Rows from block 3, named by matrix and row number. Each number is 500 + 50 x the weight over the matrix's rms, rounded and kept within 0 to 999. All counts start at 0. Numbers have three digits each.
# short0: shortcut pointwise conv, stride 2 (model.blocks.3.short.0.weight, 240x192x1), inputs 128-191
short0.8:527474463507512537488564542572558530514457515521509531434429439459468496552478516483570453542499500483432583539547483553471541409459506596530528532513566484502476527452486442585474511486405552
short0.9:498562538509508464479473553585469505557591427447438490501519548462569473427468435463493449477598522486492568511449466395596448469528527444449497602470446519472513503467486453401573590491430461
short0.10:497478473558446410486559505515500496551472420471566483573570482523333535544525515496489583538480466392518528464513478499468472511458532421496578459472535538527540543514560452524426412504454413
short0.11:517480551459466484540515506529410537555534537420501476504368510413584545536612476449541504548522591543560466464496469521523466510453454532561569503517560479526504585472447499437600536584517464
short0.12:433437447498427488513480513516565542543472405477449541521530552467487413569582453547504556439524542504426575522465561445508477372491476531492565438542422502503563552530536470540608372501530528
short0.13:455464423518473479506532521467535516474466556493487491531509521465488564494457465569396503483424497497542548485506548480488479480471569499524533475435507510507498511491543502529469385546507577
short0.14:513514510540563532600461666479596456527574591422494453547549530625561494532575571514504536744500555538534478468517402596518470566620440554502534412522532535564502557493528538514556474642590504
short0.15:556503522565519570488522479536488517540499488527504426536390481528484482554603483459559439469597528561540458502424517561533476501489410393446542491500530511541454558399598460377474465624510506
short0.16:477552495487503536388517584461428473480531531559510446532476473512533449486557524554541523541489446496467446474440535543503540509561524623507372548557451528515470450467507515569524416550519494
short0.17:487516527466554499583494561442537507451606508514470481518454573586527566365575489483462446556564479486545499466489435535547451572590421518498523504550573519499431433498488555384485567583533554
short0.18:424499552504488598428478534433544464527574454571434482539483494528577519484550517393474536563556492473568488602508479475498494554469539376466514578548498403470457441395559576333460568548475481
short0.19:471603519427556576523569522607498555414544517528508469480511525516515544527530483500543547519517549426516562545552524527511549456486578465487465477539517574516581499558384576551535507442374544
short0.20:481518544557380455558437495543481571451543550473539519509522505479481311550527571393560550554511529497502440589551524486449511518414497642510525471528451361614527485435439511462514420510534445
short0.21:501559479390489441537471562506511583489507565412510539486511503564508533497497462482528506505548581562521545474540480528589450569450511445542540476480605490525494512500478488491552586535579549
short0.22:520514517599514586441467461527544496511450429538487535526520501585542434586522524480498601466449495521471467546469478451503538568577567472504545483500472387518499514476554508474530494569496421
short0.23:543536479516449474412494507549552532508514524536530437515529514396503547520501561548464516590466533447555491511582526482471502538540605585481501577454522538513543528552451493535440488475480518
short0.24:538534451630512540467464438517587497585368502462490526501525568546542472545509399448517518510602482540427456506468591491509481558530461577457487526518525422453550550438556579379502523508502538
short0.25:513504452566623531553480542560413565525494476460501496514503509535465612533609541602552493427507506523572573459514504493595481523568572431527560584472551547469528563531460490545490532528492423
short0.26:515464478585442511416530381490529574561514546576559538496520566487549532511508446560447468636496511543560463500487525467520527545544488542527489459512464537510479569549556548531501471451533542
short0.27:548533529527579569444504470514397573492573517558509500579519447579546502519573569539556506524472556476563509556477488495503534477456515488592480401563532535474492464536497485554452438570521518
short0.28:467388479530567556569490534475576481571500554460493588492426566572501549525502556465563495584499492603474566521458459464488566492455483588484499496522479413594453571451518503490540544562636570
short0.29:505483498490539585464498406489503437589470453466624495516522458563463499568528466474526547526501529548504541579578437530430558480590476459395460548550479524598513455510423561578423589490416588
short0.30:574534526551484518501526494532440463472495468574430478517488581487543492503529510587493502509524600527532463526500569481603426500432570519504455482449459540480534490554539530479467527448524482
short0.31:554513490498470514505587545425518532488529503538580465525409567450450500473462522535471540513443584467555528571464529483532556458505545539522497421539465489511484408449542497461570464551437491
short0.32:504528463489472563519543489460545535566534531581559559585551505510497432568403454488474604393526496475452537564565494601468563412526502446560558451617486540509534513512557557510484457490460531
short0.33:477356503462488483519555457436494554581524523502525451555527506451492575474470509505431530474499525530494475463568478479514449518475410530560548466522515545596467476528587519442514465510456537
short0.34:454525508547487502436582526511604381514525487517502469583470520590464470476459446516480456496536445522452417549557478533442478524569367416427536428538501466414541527547572518432504444420461575
short0.35:537532488555513595587481511474485473541544571510549397563510478500502503448447485482508512475350478416633484427439477543503478610535498514445528590537539523464547474468487522510485480547521529
short0.36:471424523443488524498641508476572514588532539618568385594470534480485515564499482456469595506460559510482492590485480553402583506469507423473436535540416583589429513520539542479552452545508478
short0.37:510469458448555481574488456479554602547583468619508585514564566461571543484513568549476463543535534472526497570512485594516557491516507499579546528579464465491518585588515497479550526484473502
short0.38:405345523543542484539512516497451555591588530475525491543350465425489560557451518542485434566450522580568491513480562485459459485597421623433513543451430508567419570505539596467464522499548586
short0.39:492507576526419522561519522490552487523548536515496483462491556533501489519533495493557499604521517514576478455484418464563402585483488429572626485481550446578472518478515382523544508605557440
short0.40:399527505426470500460492453460374509467614440517488454539575480484593533502543561531540497525465472488548523560467447397434531421368488470542491387511474479499546489512499497518516513513465478
short0.41:513567561427520519497525492528484526424606515524432470504503475565571486521528586375507568434555570507578492587578530471524508518536522360479487602470540558580488442475465482474498562558493437
short0.42:509630523531510566447541483519435547441590493568509405614470479550497435524516516502531630568513535494523431588612560551538500553442581444430513538464520526551530416499503544521475513505561556
short0.43:525552580528488561509510560507501622462522609519465573374511491517507422496540536411625508539547445463456525475548490523456577534480472500468526477547450541578527552527463463541447465565519465
short0.44:467515495485410476451541501551465486529515475453583408527396540468426506506444497516557469539341509410542564474421556499499488549503529435541513395500483477564576569490466411530486411577507571
short0.45:572538536534516519467528544500499477445440531465526484437400387472506509470472503498524458573516516501534580514482523543584559455541578560553478590593591479524421443423519419558477413596467444
short0.46:577508482503553543364456485377543411453479582546505556502507526531513393473488478564502528519481398583445455464511540520517584588485488580573495487535527411506493529524522546534504467478503549
short0.47:500391508497563478510507531472552504549442460555533496504541469490523506495479518577562418486453522458540576539425467487414482432422527557527494446535478484494573534525582376512527476486498545
short0.48:431450495443485511528619583548507600598509484549472532500393554476453534549515445481474488524507565583513505508547530507555570514577490491497561504423529544632431543525529534469583463590405534
short0.49:473501511500506571482510507545553536553523454535610465544580525523511502533485557521491531500496535423562529504528450484473561502529497466568466571546506529479588548565496521543446480424366439
short0.50:468504532604493549575446502516465537479483466499546504507414508506485453578519503568443518474541539507477489481490593493561507383577490565473527507512417499496445486502498470509480418508522492
short0.51:554557454490615514481595452507493483492524503524559530466497493559498551525510552536546516497474484604513546512522580549536651449491557611470491434498546576518537529526400507644511555446489540